From a checkpoint of a small masked image model.
Training: muon at rate 0.0052, batches of 64.
Rows from expert 5 of block 2 of the encoder, named by matrix and row number. Rows with one number belong to one neuron. Each number is 500 + 50 x the weight over its row's rms, rounded and kept within 0 to 999. All counts start at 0. Numbers have three digits each. After the name is the row's rms in percent of the matrix's.
# up: expert up (encoder.blocks.2.mlp.up, 8x192x192), inputs 96-191
# down: expert down (encoder.blocks.2.mlp.down, 8x192x192, transposed), outputs 96-191
up.37 155:500500607531500486500422500500560421500500520500526540500500500449500500500564500484501559500502522601455542593394500513498394459499485500500500500482425529535496517500500454574448500500495331500478500500500505500349512462331423451547500500394508500360476500500499407500500500672500500418
up.38 206:481443500500500514403441539455451500453464534500443490590494553406500482505494524500521500561492500500553550514582438514507534510555500507372627500500513430516518496500441543421585415498500523506497445518500645500500500386580500534500425467500508390467472374441442485607500418455500500500
up.39 054:500375500531544491500333534500500502500522517500530500500500500451437500563500500500500500507500500424500500500585499495500550366500559484460515496584514500712504511500465500500530451500520500500500472500497484500500500500500599624500500466500422474500500421500500500500500596541525444383
up.40 145:384500433500487552501500500438500422512500500492520500500472500500510439500561449622500582500628449391539500478404590482500497505435500500541499500466531405496500500500433500500434500539500500517531509471569437429501447580500500512540524500500493635500500487510459489500500500474487511562
up.41 118:500500511383500532500500652500499500400500504504586500500496552437500500514500500513508554500500401500646500439502500460628500500567500500500500500500500500500500466500500500407485500294529580496268500500500500500498528500500541606441500500571500500504483478500500500500509444500500500500
up.42 136:500581562371438500527458500517500484555554483481595500474413546510491499500554500500500478561578485526568502586529500502436500444489500500500543489500503438440500574493491505543292500500533500535514439500462472500500500500500425500500500500500530454500492532500499430500551652604499432434
up.43 130:507543676500352500430500539500548476420477475537534676500500500500500500500500509500468486500456500500500639658420500500460477500500500537504500500343473520419500500500500476500500500500459526496500458500536440500484585500500500500500500500500489567475428478500527500480500500564500500635
up.44 084:500500500366500500500397458471527544486500542452494498522500466459501549500514474494498503391500527500497467564560565437569531500478500500550525500500500500504500503451564500500449544428321438532500500500562500500500432548483449499500397494411500598500521681500500500489594507500500500517
up.45 129:473487412501524504500500493484634494586500490502464519590500472500500484494500500500500500500544495509449500477500525405495588566429500587584570563514521502316458500500459500430611500500504482500518519500507450529515502500500525547571500500500492500500500363500616500440500515505542442500
up.46 119:408500500514500472500500396500500500500483565437500500419488540427500360500508473468550500501500500532617596500564532582500500500586519500498599500500542500417500538531553536500500500468531500539593506568500494529565445518538500606500415557500441500500500500525500500444500470500478395527
up.47 156:518579508501537500461517604429597505465500499522437599500500479550500514354434500444500586489500522472556450502482500508602544500500500427500569490500506305500500500544424500629500500497500500500477436500510500500433594500500500478560429500500500514473491503557586500500501592538506500598
up.48 097:541500500444500500500500408500384500500479500500500500500500540500500500475496500500500500518487500507500500359500500500500500500500500586475501500604500500521500500500253500500513470500500426512500492500500500585500500474500515438500500609500436500489553500500542500506500500621487404500
up.49 060:500500500602500500500500425500500500500403500500500500500558500500500615545500633500500537512437548437438492500500499500508400455500500500500592500500500500500500500500570422269500500500500570500577500500517500505500500500441500500546500500481500500466500500500530500500500500571500314391
up.50 094:422565564500517512481500436638605500506500486500500500500522500647521500460521671391500500500417496500477446556500500495448444369374500502565562435486547408505520554500500589567515390478500500504425500500500500510500528467500500500535488443462650575500500500507500500500500500559500607500
up.51 061:500500447464500500500493500500500465431506499375507500414419638607464556575505534485500495448273513422500500500500558493500559508473500500451432449500522500500406538428494500500524500477500500500508557508529428512500486500637500586500475383500521519500453402500505500500500500500535500478
up.52 051:455500500509553500553500500500514500500580500600462500500500500500475678500500500500500424500500632500500500500621314467500500500532500500500596500500500500449497457500500487624500550704500500500487500558409441500500500500500500415500596500500500500607500579500444500523500500500422562646
up.53 158:500527449500556500606482500511466478578471518489515499500500608391471500500500437554587500471500406443561500609500500505442511485548543476500540414537505500443536578480500494480500476511500500491500500500500500500454428500500500500500524445500500500510511525424568500632638583594500656500
up.54 096:500633449500622598585500515320500550500535500617500500519500500445500500491483562537500445536500470412461500504500629500504544500403596500500500500556500438500500553603517545500594500439495500500500500317500500508550446597508500500518514500500547500500552484500549457416500500433497500500
up.55 091:500500500445574299500500500500384597500494500500500500429535526500500500500500500563544404543555385541360500495500508500511500516500500500500500567500500504503500676519500500500514500456500549500500587554500500500532518500500622597454500500500500500500500591504650500556500500574500500484
up.56 037:515500500575500412500500601503500500500500504334500500500500500500500500500500565516498500536441384500500500500500500499446500500500500500500396500503500500500517500500500527526503488568504530500500500500543556511500500500754500500500523411500500500490500469508502434447500500500500500500
up.57 066:500625500491500500468500251560590500500500500500500476515500469500500377500500436500500536457476421534525490504500535517535479413500536484419485500467436500439597500500500454500365500500390500604500457501500500393501500409500464500464500500500528512500352500430500415456500500500500512500
up.58 125:553563470500500594411541500500500500500510500500498483500500500453480500500399473418500519512499592653500532508422500529442555500618500500480418500500500500372512556551552476532492469516500506500493500500500536479500584485534404442475312533500500498469501500500484543584500500564471500652
up.59 132:500554475469500444530495331500572560526500479478635500548500483560500495497482279500544500503449500432495468493500486481390500500500583500500559532488500553500538500542464567474529539523514500516487476500478393510500500533500500445500450484500500575514495300500499665500500500364458500709
up.60 049:540500500555511500376522527509500658500500500500531500526608500500491630472500455500472518500499500485625500438443500503500527452696500522538546500612494450500500500433500529405500500500500500519500500500500393500516500533500498473500500500500595500490601500490565500500452500584504500500
up.61 132:500462542375574278500521661500503500585500551500500500496470468456500496422656616463417500501419436398500479500500500500568478477560531485500500500580471496500500501530500500469500416426511427500510435500442441454506558500525500500462558393455500489500500500457500452500500500542500500500
up.62 028:500531398500500601500500500500500500500500500500500500500500500500500500500500500500500500500378500495500500500500350500500500500500500500500500500500500500462500563301500500500590500500500500500500500400500500500500500500500429500500451500500500500433500500500500491500500500500500500500
up.63 093:473512500477536317500475500519553500597507500575500500504500501500500495531493500500524500574500333500495500500622573500611537497500411519468500500500516400469489518494500500500482500617432555500500500536458476500500506580411427346500439473500500500481477601500580535500502484500676536373
up.64 125:504500467512551534463387547500500515578500500587419500500509500542500500454471528500484580468452530512484543500507471388505490551500500546567573542578472500505541489535520500500343428500500500504500454500547677500550497518527569500500544500500500443500526540500487547497462500410501416586
up.65 096:568407500500521673528500600500500418500500465500500500451500433500500425386507500500500611466500545384500500386415397500500625500581452500500484561567436500486498625514606514422471500463510500507421500500500500518500500522485548500500500500500500489500500500500571500571501409500514500500
up.66 097:500603500454545500500500500500505500500533487573633500430500505500496500500500500500500432573549500473493500580500439500500465432500218407565527500532500448492591500586464500569535500419500559500442500498500491524500490500500500502500500500500506500500500529482500522500619524502571500500
up.67 077:500500459484404500500500683500500591581500500500560500577500500500500421500500500461500500500477500475500500658500494675500441500500485500500493500516500500500500500500460500417633500500546454500500480497500532500500467462500500500500489500430489573500495500500497526547500500500500500627
up.68 101:415500500500500518500416500534415500500500500500500503500573500681499500528458500483500500500367545457380449380500500474503500500500377500500560500500419500458514592450500507500517500577500500500489419500484500554500500500434525380628500552526403500512402500465433500500500500500500500500
up.69 073:500500500563500500469500621495566500532483461500500520469597611500500500500536454500500500500320447500446500538491500500500500500500500498482541395500500500500500505500496576500485530500454500500500664500500500500427289479500500553500500470500500500500414500500500500472500500472571560339
up.70 177:548500500559593451449526500490596410500331500441493500500500412441509552482500351480581515494500511578530529546500520459395534500500483490444562429492472420499464481500500500486500424523457520447520495500500500501500500433490500500500531493525500604500484430521480437618503537562536469500
up.71 132:500500500382598666534365482500567505500512461449522500381473490513500462500482501500432507500500499352523433496463500438467500436500500500500500443626479546500422432522648500500500500486500500506446483500512464411500550481500496500430500452500498500500500476500500463447500500503500445587
up.72 050:517500500490500500500500500500500500500500504526500500500500500500500558500500464500500500500499519500512500598604718558548515500500500500438500523500500471489500500500506500500500500500500500504500522500500500600500602518500500446566500500500500500474500500500593500500500500500500500500
up.73 093:500500500552458428500500500532479500500500500500531520500556332477516581424500497458531531500500552426500500544500601500509500500507417500500499500500456413442500500553425465455542500500626443490515500596448604499478571575413444500502607500500513500472500500459465429552537492509500528557
up.74 113:500500500455456467500422500504500553500500500541457506521500436500500500500500500500537506532602598557546497598606419549500500530546500500500663504500570500516495500500500500500567500408537548439473461498524500541500493603500625602459500419500558500479441500500467500500500500500500434469
up.75 130:500500500447433500514500500500436565530500575480500472517500489500557500536535607387500500546500399429453484500515500500500500517574500500465500516500500487519500500509500500417560524363376500473500500500500345500504422505485507500561500461500568500459500521560452425500500389500500525543
up.76 175:500500610365460500372406513474394581500484490433521500485475545500500499591553385477566488549435463402619556500533500531543532444517511471523568519440523524415500500500500419500538500352529490500500611500501442514486438509500500559573500500406500500500496531552500412587519468539451446519
up.77 118:402463447513542500500442505500489492511500513500500500460500456449500500500500550494546500500500500436462514558500500431449500438437500484489538434531500514732500500489560577500423509585441500528497500500500500596486465500405529436559492477458500486500572436483497500500530501648567500438
up.78 070:479500500520500486500394500500551500500500500500500500500500466500502500524400500456500500397500500592500500730500500500500500500500523500483500500500500333500500633500527500502500500535578500500562500500500500500500500563500500500500500500500500543493500382500457438500500601500506500500
up.79 012:500500500500500422500500500500500500500500500500500500500634500500500500500500500500500500474500500497500500500508500500500444500531791500500500500500500500500513507500549558452500500546500500500500500500500514500500500500500500500562488500498500500496500500500479500500500500500500500500
up.80 106:583500608500500500500500500546500573479500534500500500500489513500475478398500500500500339492500500500522437500621555500447500395500500500500465560500522500500500635440441500659500500500500462523516571500500500449563500500500511500500500500500461500504500589499774484525500500430500456500
up.81 108:500500500500500590469500423500500500500578426500506413543724500500500587396330500500500500500500500500444515306322500523500503500555500500500510511500515500590500451500500500522541500638459500500456440500502500500500500605500592508534440500500491359500527500485500500500500503500500500527
up.82 100:500566500417500444481432503500469500500500500500500538500500407500500503500386632500533500468645488462500500412316500500500500500578500451500500500500500500486358500500501404438500500500500406493601363514500500500515548500504500500500638500449500475452500462500500500500453500604462531519
up.83 096:409564466463585294528490494490446462586480500500473550494500513495500459554549500500500372489544372563500502436470385507500471500528499545500485529500503438529500500599500420642436500500500491448564487500490500500500500588500500500523561500500510500462477500500509500677500527468506554500
up.84 064:500557500500500520388500500500419556500537500500428500500500505500529500500481500500500500435749500463500583500563500500500500502500444359500443533500521546368500512445500500455500500500500500500500500575592376474503385500500500500500500500500500552500500500499500506500500500443500500500
up.85 088:416500342371500576446583450500437500544487499500500548500567428457500484500597537625537500500510500500500500406500515549500500500500492500545500500493500454500500589500489500321526500500520500464543381500500553427500584500518500500500418500500500413512524516486568500500499500500500485500
up.86 186:500500536506595527500500559513521500495500553500500500392489578500500576500527502500593439495471350346525461500518500487568500557597469500500552470466498500463460553501500500563500500502496512437429508527454493558500531497500500417496553475513463461500488435500556519550439514504500446483
up.87 140:465451333500481500500500389500500443537500500429535590597500424500469407545500500467584500500498500500500555500501500508500442500500450547500481591503467444500500479461500500636399545500500500529483489500500463500632515553500443500409505551474478500393404579500482615500500500497457447456
up.88 009:500500500500588500500500505421499473500500500500500500500496500500500500500500549560500500500500500500500500500500500500331500495500500500500470500500500499500500500500500408500647500500500500500500232500510500500500500500500500500500472500546500654233500500611500500500500500500500500500
up.89 010:500500500500500502437500518500500491500500500500500500500496500500510500500500500500500500500501500500500500500500500500377487500500500500500500500500500425500500500468500500500500500786500500500500500500500500500500500500500505500500500500500500500500500447500500500500470500500500500500
up.90 061:500500390500439500500500500479483500500500500500407500500500529500585500391387500501537500500500500500500500415327500500500503500500500364500500461500500500500500466500500639533500566482500461549500500500500568537500500500500463500500500491495596447500500504612450448358615602500488500433
up.91 080:436509500529500510500500500500609550606500500500500500553526531500448500500525500498502506500435522501410487558500474513500524612500467500518500506500500500630500500401502487500378569470492443500500500499500546493500500500522500474503500500449516500500495494500478507422500500419522568532
up.92 138:548500484608637485500500500500500548500534500575467474500500422500500448500500479500508500396544500534525500500490500496500500500547508439420543500500546500566377479630500488500500500500500524500361624500541500500477446500478457503512500437502482500503500500522499652500500495500500500475
up.93 011:584500500524500500500344500500494500500500500425402500500553500700500500500500566500500500500500440500500500500500500500500500500440284500500500500500500500466500500500500500500500588500500366500500654500500500500500500333500524500500273479500500500423500500500500500481500500500500500529
up.94 094:494500519500476382500500407484500500500500451504500513364500540500564500500500597500538500500500504500569500472500440586500500634601500500500500500500500500500489500398462434500584500500385500500491500500500500500500433500500433500500500500561654483500500500500416515500479553500485500500
up.95 126:500500500640500500611500500500500472500500500500506468500435507320461480481500500541500500500500213500481500500500450471500500547437411500500496500500500500475500500500465507500500528578500416500500480500539500479500492500500572500512540500500526500500500409500589532500500500500500500589
up.96 042:434500479423592495500513503500661500500516488500557500500500500461500500567500500468500500500381500500500566500401502513500500491469435500542500500466500500500536500500500555407713500500412500578440471500500500500500500500366500500500500500500507500468499672500520500500463500422498404500
up.97 031:500500500384500500506385510500586673500500500565500585500415515500512489490500492500500500500484516500589500500624500431500456537500475500500500655500524553685533525500500613500528500434534500500485436430500499498527500500632500490500500500500500500516517500455500416500500500480500500500
up.99 128:473500500499552500440550597514569450500500501500500500440420393500496644452470524437500500500497492500577500500504521500629567500552500500500496500500515500500489500500463500500500500386500500552382493408529488495558500572500632500492492500500500500496527422439518599557500570475500500614
up.100 177:479467428435582501497500500562453553500522457525429470500500500513494512543515607500501491500500500536600465590535498500500450514486522531513500500587548469500500558390500500344478454517480398558515477483500685466469500588505500486492400500552389466446554500486473454500532500533539500523
up.101 027:500500500500500500493500362466500500426500500500500500500467500500493523500500500500500529360561500500500500500500681500430506405546577500500500500500500500384500500500500479500500485504514500500490379416500500500544500500688515521500500500500500500500627500500500500454500500626500500436
up.102 140:500436500419502437416469500500407441482503490452618499500500533533413500500542500500486500480444511515582500552500500500426460513474571527528485500537500500617487489374613500500500609472505500415522401612527563500426450414440536670460494545482428415469500512485500500476483500617500529496
up.103 060:500524505468500500500354504493500500500515506586459609500500500500500500500583500500545500357491551500638500500523596500500500500500506497500500500500549671500432568500500500500500500500460354500451542500500469330562426500500500569500500500500599527408500480500522500500500405454500500500
up.104 065:388500500500636500500500500481408500500500500644500500500500500500490500495500500500500500500500500397500500500500403415500500500500500500500732602500500500500500427500500443500676500410500504492500500439503490500500500500500561456577500500500500500500500500500374500500500321566500500481
up.105 023:500503500500500779492622500500529500500500500500469500500500500506500492500500500500500500500500493624460500500658500500500500500500500491544500500500500500455500500500409500500500500500500419531500481499500500405500482500500500500500500751500500590500500500500500500500500500500445500451
down.37 155:609501644580500500465500412500424586565486421500500500564531492470537556613500500500502500542487428510500510435500500500520500500497540545549405474515500479525659500453429500605500508500500383473634510489500500500500452492500421396444602524508500490576534491500449496497524407491483500372
down.38 194:482574576507510463465556367451509500478515547500483500549517500471494589523486572500419500472582287361527506383500500468533441500500467500500515500516500482500566454500500546576471451499438500556563454438500500500497552500504489503481579578561430500522500519499500421479500500497495450328
down.39 056:499495412500500500500562500391399430553551509496577489500500500334545588500591498500500500602500511500500500508500515500500509638460500500500582500500582500500500550500500439517519500474500553515542500391463386501480524462500500500576451667505500408545500607475500500345486497529500542468
down.40 144:578558503427484493573622508474572475432500564579500460500500457462500500500506500523485541543480401527521574498427443531564494500557520541500540500500575576500588464510470475492500448535500500590417520456633500469500500561550527537458500500473500506495570493500500497434452431551500500459
down.41 118:510500666582500500500493588500486500500500550535469500562536500492500667500500500500500501458500500500500423500500500500500500500500389500500500500500587500436500477493499500500500500530531500473500500423500500500500437519592560531500500500500506536511500500352494500500500500500500523500
down.42 117:500500500500437614517500559531500619466499506500500640519603500500493631431568664504497357525500336500527469500500571619497476505500549487500500500500500490500516462491500503500500468500500499500517500533581517467455375517500500538500614508444500522500500500483500528500500519496500583480
down.43 132:500500500627500526556461500500500500414500500457472500500500440470500500726534500500496519500475500463378500596543408366500483443500507500500500500459449500500500500448616557500547500424500544513618566500491500500500422500552500505506500500516476469500500456500500500552500500503461579489
down.44 106:500500406418500500423500500444500500428500436500419566493522467500501491559560500398427483591380508500500585500500574500500467500476466465614500500500500490631473500500418595500501500473555500500500470605451553500425436468500494485478604500500570609527548480402500586500500500625500495500
down.45 117:521407589503502500500500500500563474578565449500452500536446500490500500500438500500607500500437443500518506390666500709514500552500500446468591604500500399515500500466500460419500525500387688500500489500559500591549500500465527418471291500500550478500500541500480500500545532438500500463
down.46 115:448515517539511529500464539452500500492594597489473496500554419500500492500575544519500479567500500403352561476500500396540521393500500398517642500500514503512585416500500500516500540500574500500467500500500489500500414410519442494574500477406527500500568500433500500555475492500500500500
down.47 140:503500500436500605369500593504615568501451498500485420500486450500642480536500512500500432500500467534500546500621500540537369588500540581500584500592519500500520537500479500479435469433530500562500500523482484537588500500471500424500441530500493472526500562565522343500464500509573318415
down.48 108:411500500500500519500395500406636500427500500500500500617500591500494523573428500489463500500500497500500500544379498605500500402453500500500500500504449500500500500500521500581509507581377421431503500516422500500500500500624500420549500500406521500500575569445520568556384484500544476378
down.49 082:603584500485500500423500490530500418500500498500500500500593500488500500500500500643500500500538500461500500500500500500291330500478500500500500500500400394500415500500431500500500601500500500576522533493650478500500500500500500422500500500500444500500500500512530500500500500500500500500
down.50 101:456475500500500500533500419500479477561632500576505443500323589488449500439500500500505500500500491500500500500500500500499391549500500500468500496372511473507613500500500500412521502500473575500500546500486471480507500420500500500500439500500500469436399340613483523500563500593500500500
down.51 064:463441500532434525500488500543500573498500522458558578495500500394500500520519500516428500500500374456490496500500561500365353453489458500435483500500500500458500500500337525500469500500500546450471472479500524506500500500494500545500500595508500494599628540500545560500463610567461482500
down.52 050:565255500500472500494500605480500485597500500500449456500500500500500500436438396425542585500612500500480500517500500470500500461482537500500516500500500500425500499500527427500500311500495500500500500500500396500496500500500500500500575500516500630500586464500500500500472500500500500500
down.53 127:568500445500459442489500543500506500500543509618464468563531514488582580507500500500500517481500393501500506500500571500412363503493499500435500503500500526500552500500500500483500500500500620500575564503525500500530500544324500397500623477493511504527500550498432431500513500429500500500
down.54 086:481438501477472503482500564481500487379516479439500500685455500479500500482500500500536500578500500420614559500476500500500500519500500487508500611500502500418510500500478490475525500500542590500500500500529468539500623462500500365500479446500402500500423500500500500500500458458526500500
down.55 090:477500473607500545500564455500519614500574500500500528500572573408498586494500500500500500500416500500450500500500537500416500570500500500440500489511500476419454500500438546500484500564565500545500623500500404556535519556500500479534500679653500340489500521500499500500500483486500488500
down.56 042:500500500500582500500448500508500520500500500406491500528548478500500453500500500500330500500525490500504500535500476500500500500500547493488509500500500500500500500474500491361482500568500483516500519490500500500500502515544500542500686530472500488517500522500500473500500522500549518500
down.57 063:429607500470500521521489420500485449659500535420499438347500500496532601500575500425434509500418540500576574500500500608529459493442507513545500541500605632500505500488500500501543577500453500500500500434618500500500474500496403412500500500510500460446500384500500517607500500473500500500
down.58 123:500500602559500562500446500525491502500607491569490546412493455656500608500500423500500500531472500586500500500387426530498568468521479581500471500567484500386563487464500506509500499440446438625500543500469531564573500427500457595500553500500423456500580500398417469549500500527500500427
down.59 142:427518500498435439500500433474410360500477500542471393451400539500492500387500500596427517538575398500527487459473387521576574552613500500500500476491526511500541401500582500500500571482527599500500500490500431464579453442410433507500449553633435500486642567494500500533500519500500500403
down.60 050:395500520529500500500500369500500451500500449364534500524450475519500500500500472500572500500491472603413500500407563500500563482503500500492500500529500567500517457500506439500500516459500510347350653500449528530488500500598500526519500500500511461506587595480500517507394605500500559500
down.61 130:512500551634500500554500580589534451500500499500551419472500500521473500500501500500500514666520494467576500423454585572500500487500435500500560498559522574614500462517500435481483537500498448507482500500500500427638500500500500517495500500500500500521500500366382585464500469586500449441
down.62 027:500500500500500500500500500500500517500500500500500500500500500500500500500500251553500500500602500415500500500500487500500500500500350500500500500500500500403431500500500500500500500500500500500500500500500500500500377426500499500500566500596500500409500500500500500500540500500473500500
down.63 092:533465445500500557458529496500500478560500500500458530500435537500500500500500541500587397473500500320505500508500500500629500500500500500607455497496548500548480502500500569500500593472446433571553474500391397500500500566500500496487500509500411500523599383500500500608523500500500597579
down.64 123:525500500500432553500430581484500436508561486497493535437462530500481500454510492512494500633523533384501500500517500548500559500566522483500437458544500500553495498492500487531530395506531500500496423502500442500587500500504398537397500574500591525428515500450528500584556531500453500500
down.65 098:500471500582378500602490487500518509500500500500500500489536472540500500500463554500393500482571478524523500500500500500497500515500500585539477506553570588500430500477647500500519500503579500400500373390500500455523500500500574559500500500405495536500535500500509500497624589465500500500
down.66 095:666472500511419449559500500500500500545462500500483500500500500500529500500611363500621500541500500392417500512500468390500500522500549500494423500500496484500500500442500500500564447500500500470500333491392412500458500494398457544588511500500430500491500500444500500500500500500664500479
down.67 089:481500489500456500500500500613500500341500500617515463500432479500500431500500500500423500487503508500438500493500462500568366500501500584500477500500500500500637450500500532500415535500503483569500491500429555347497500491500500523500500430500500533500385508500591484500500458331500500431
down.68 096:500500464500500500462500557500500500500502500500500500418500500500537500500506500500500500559558584663501388671500500493500500567500486500500500500487533568500500500355500486448354460500461486500500500500528532500515475507464489500500503500500500500500675496500464457626500500500500549605
down.69 086:500500576499474550385500394500562607405500500553478500590451503500500500531500500500500431500500500500500500415478500500588500471500364500537500490500488306500594500500500517500500585500414500500500500604554500500500500500500500500500500500527664555460512500500500508445387461561500500523
down.70 159:506500471451423487539501368520500651500500473527505500500501460564500583500500541489514500536526500500537500526441514494423444570500451604526546500485500500536500459500500531393500606540527500637500548519468539500508500532476408445374500495438500500555513512500500573443446513465500390456
down.71 129:500500426524437402529496442500562500500503535440500500414453500500529546500500561488482500500415547500537529568477358565480379448524603500501486527500518500500515539551498540500450458500495514457615594596409500500511500519604528479500495500500500601360500413482500524500449500441500460599
down.72 051:500500477500500487500500500500500500500500500500402500500498500466500454500542500500500500500500500500500500500516574500500344500500500500500576500500500575500500500500500520500500500525500500500500500500500500500500500500500500494500613597500500500500500514500414465500500500500500500500
down.73 122:507581464532500579430500467583500466522500500407445500490489500528500541500442675500473555500570439630457482500428502500481549326542495515500500503500494561575500552500541556467500500473500476451500487500500500500500538500511572520340546500500591596500500500543500413500500379500500516548
down.74 102:532500500500426500500556500500396500533569476500500500424482594609500500500500500500500500612468553500546500487500337375500500488607500500505500500500554500500500500500535533605521431554447500500500500500438500500500437369500500500529495500500404500633500441500515548500558500500501500543
down.75 127:500542569500605500425507495500510434498500500500500500500519500500600677454555500502526500524417500511454477445574559500402509509444500517575500500488500500540500601500500515500500500500500361500527500500453519500500500523444445602534535447500462477500576561460585500476500500442500583422
down.76 140:500500500500439602500517470531500527500500500412500454598433472489559669500500514562514500576505486498500466510499522500485500500500527500500499500474500500508500441406499531500540439515498515508528648500500480534507465500500446561526500500360404500377500564490500345550500344500533493455
down.77 114:605488459500500512500500399500439545500502500558500457500500500510500609500545500500500500500413486446425500437529500500521467500500466500500500492478518408395500587424374474562418537500403636545500500500569500500494500500381440456452500467500549584543487500500500323490460518500500362500
down.78 073:500500587500498503551500500500500475500500500500500500500358450500500604477500500660500500739500542504500608430500500471478500500500500500500500500500500426500500500500549500514500500476554432627500429500483500500414398481628500590428500624500500500500500500500708500500500534500500500599
down.79 010:500500499500500500500500500500510500500500500500500500500558492500500500727500500500500500500500440500500500500500500500500500500500498500500500500500500512500500500500500500500480500500500500500506503500500500500502469504500500500500500500308500500500500500500500500457500500531500528500
down.80 111:500546500541500712500500500500500500500500500458500483500475500500503467559500537500500580500500345500500500491312500500500499500500500623481485500500500500500500500500500519423565552559500500500500500500500464500371465500500500448590500537500500526500500500456500447611500475500500556549
down.81 112:378500425500500491469500409500418554487500500496500619477500447500500472500500500484453574500500500500500500414500479451495500390548500443500500500660500500462500454500535500338483526482493500515500434500498500538500501517507500522500500597500364500419470424419560490535500464557500500614
down.82 112:500539640500500525500500500500519500500516500500613478612424500500539444500626557500454500459500550645562500500500466522500500500461500479586513544500500536576454500500500482500562511500500500627438507490481500534500500536500500500500500500500390509500500557519459500500482356500427490500
down.83 094:549424500468502500548500505500486613509436500500572416530500495470530476545556507500500500500429500485370535516567608500500500500579586474546465435500500608500500500436488513419500487541500397670490500556491500500486500534570423500508403500413500500500500541500358500500522500497500653427
down.84 056:529537500500500500500500500500434500500500500500525423500658500500500500583500500500500500463500500500500400642500500363584449492500500500500561500500479675603500500590500542603605500578500517528411500500599461500486500500501500500500535481572500500408500500500500409500580467620500500500
down.85 088:409500500500469500493500488470567621500500500500521500529444500500496459500508500500500546516500500554458468500452340598506484500500520502459412589461500475500387500517500500500598500566473436500500502462500560500500500500500500500613500500471554674500334500500486511643522465388500500500
down.86 179:457510559509466491500558500502500486500560500602500586542500392416496670521546499417500542503438542498482500410481500500500500500511469500450528500458500500500500462500540486614508500454500500477503500500466374420499389500519500500512500516471500545539558500500420553518359469500427524446
down.87 159:500500480500500438451500500352476500443500483500500410500500500441347444579516500444500500509487583500444536493426551545500500500500500500500500500576492500500480535395500524500500500574559500432571500548500500500480500509500500500500500500494601500490509500441535581500445402500545625538
down.88 011:500500500500500500500500500500500493500500500412485500500500500500500479500428491387500500594500500500500400500509500500500500500492500500500500680544500500500519500500378500500500500634500500500500500453492500500500500500500530500500500500500500500500500500500500655449500500366500500500
down.89 011:500417500500500500528500500696511500500468500500500459500495500597500500498494500500500500500512433500500500500500451500314501500500530500500500511328500500500500500500500500500461500500500500500500500500498500500535500504500500500500500500500500500500500500500500654500500372500500500500
down.90 073:500500511557547500500339442430500500500505500500554478500500500500500500500500500422500500603656500500500500593515500500500500500379500500500500500500500500610500500500539477527500500500500440500500500549635500448500500553503500557500393500500500544656500422500500500500507466567500500527
down.91 080:507447500500463500472445500500529500500471500587425503481541500500506517500422445511577500500500459555626500500518533490574500500538455500503431500500500415500535592481522500481558500500500571477389478394541500496440462500475491406531500424500693500504437596632641520500593414550542592568
down.92 141:474500510656500500500500500500500610500396381587556500500530389476500500567500500552523500421565500559500500500482561485500447492500494526555393459581516640393482502500471500500483501571500500500500500471500597447553506492504503500499428570491500500467485500500500500480500550528500406500
down.93 013:500500500494500531500677500500500500500500521500500677500500484500271500500500500564500500500500500497500500500500500500500500500500500500500518541500503500238500500500500500500500500535500500500500493500776500500499500468500500500519500527500500337500500500500500500500487500500463500582
down.94 107:567500500500541500445483629477549500500500541439325500500500500568500506599537468500500466603526454500500579500480499500578499500585530386500500548500612500558497500500497613493472500500500500500500549500500489500500500500527500500471500323500471485396457373576589484492500500500500500500
down.95 129:438494520518459506500500556490487429500500500500500500500353500577500500500629500500661500500433489500519500500500500683531355500500500500500497500386500500500683514500451506476500531474447533500500536500500412508500500587500397428500500500500500607500500506487491500510510519570500550335
down.96 038:500500486500326442634500539500499500500642420500500500500500500650500500417500500500500500465555500500479578546500419425483500500469388437483500500500500500500500380500500500592500296500500500500512500500481478484500500500450500515500477500500413500500500500500500500501521500500541376585
down.97 034:500500500500500536500500500500500500479549500500500500414505429500507502500500500484500579542614500500500481500500548493555500500500438500411474500364500559500416500500479531559524500478500500496627696500500500500460477500472412500481500559526500500518500500500500500500500377549544364500
down.99 115:609500500549509479489513500500500553457500529551507500500500500552514500450500439500500593501576500500651500500446478454500565635500507500555500500500472553445500407548496489500500361542500534500497508500571500574571500500474500500522500500450500621500535500500500395500500500428410500398
down.100 183:545486500516500488461432550502548454520560558516500583500496408496500433524528458503500497535516500579416501435500500500576533438500533581621458483500500528473453345491500472500500500484462538433404519442500401495535549500555500423500599640500500499520476500500569500420500589454489576421
down.101 029:323500500639500529500500500500502507500500500321524500500625500500500500500500502595500425538500500629500500500500500500500500500493500500490500500500563455500318500500472500598506564500500500500500500415587485500500500500500483500530500500500500500500500500586500500662423500462574500500
down.102 146:500500554500532486482358468526597500500669509573500623499500543535528456569509500608500500500500428500505521440500548500454500500555500619562605500583503500500509500500528500583445500448322572569457500457500413557603500419496479545484504518464474500500500570458500484565526500500438500500
down.103 075:443476500500500452569541564550482648394513500424597508500548406518492500500500500500500500469419500493579360500565481503590581520500364500437500530500500500411442500500460520561500500514500605500510538500500629500500500450500418500500500502656500500500500496585500500491500494500500470500
down.104 059:500500500500500500500492572500500500563599500500500500755500280500500500500500500500446500500500500500510500500603500500500500500424480500500384500500472500500505500500500572500500496628500500500439526570555500529417500500500500500500500500456500500500640500500643500500589500500500500439
down.105 026:500497534500526481500500638500297500500500500500500463500500500526500500572500500562589413500602413523500500500500445500544500500500500500500500500500430428467500500500651500500500500500500460500500598545500435500387500606500500500500500500519500462500500532612500500500500601455500500500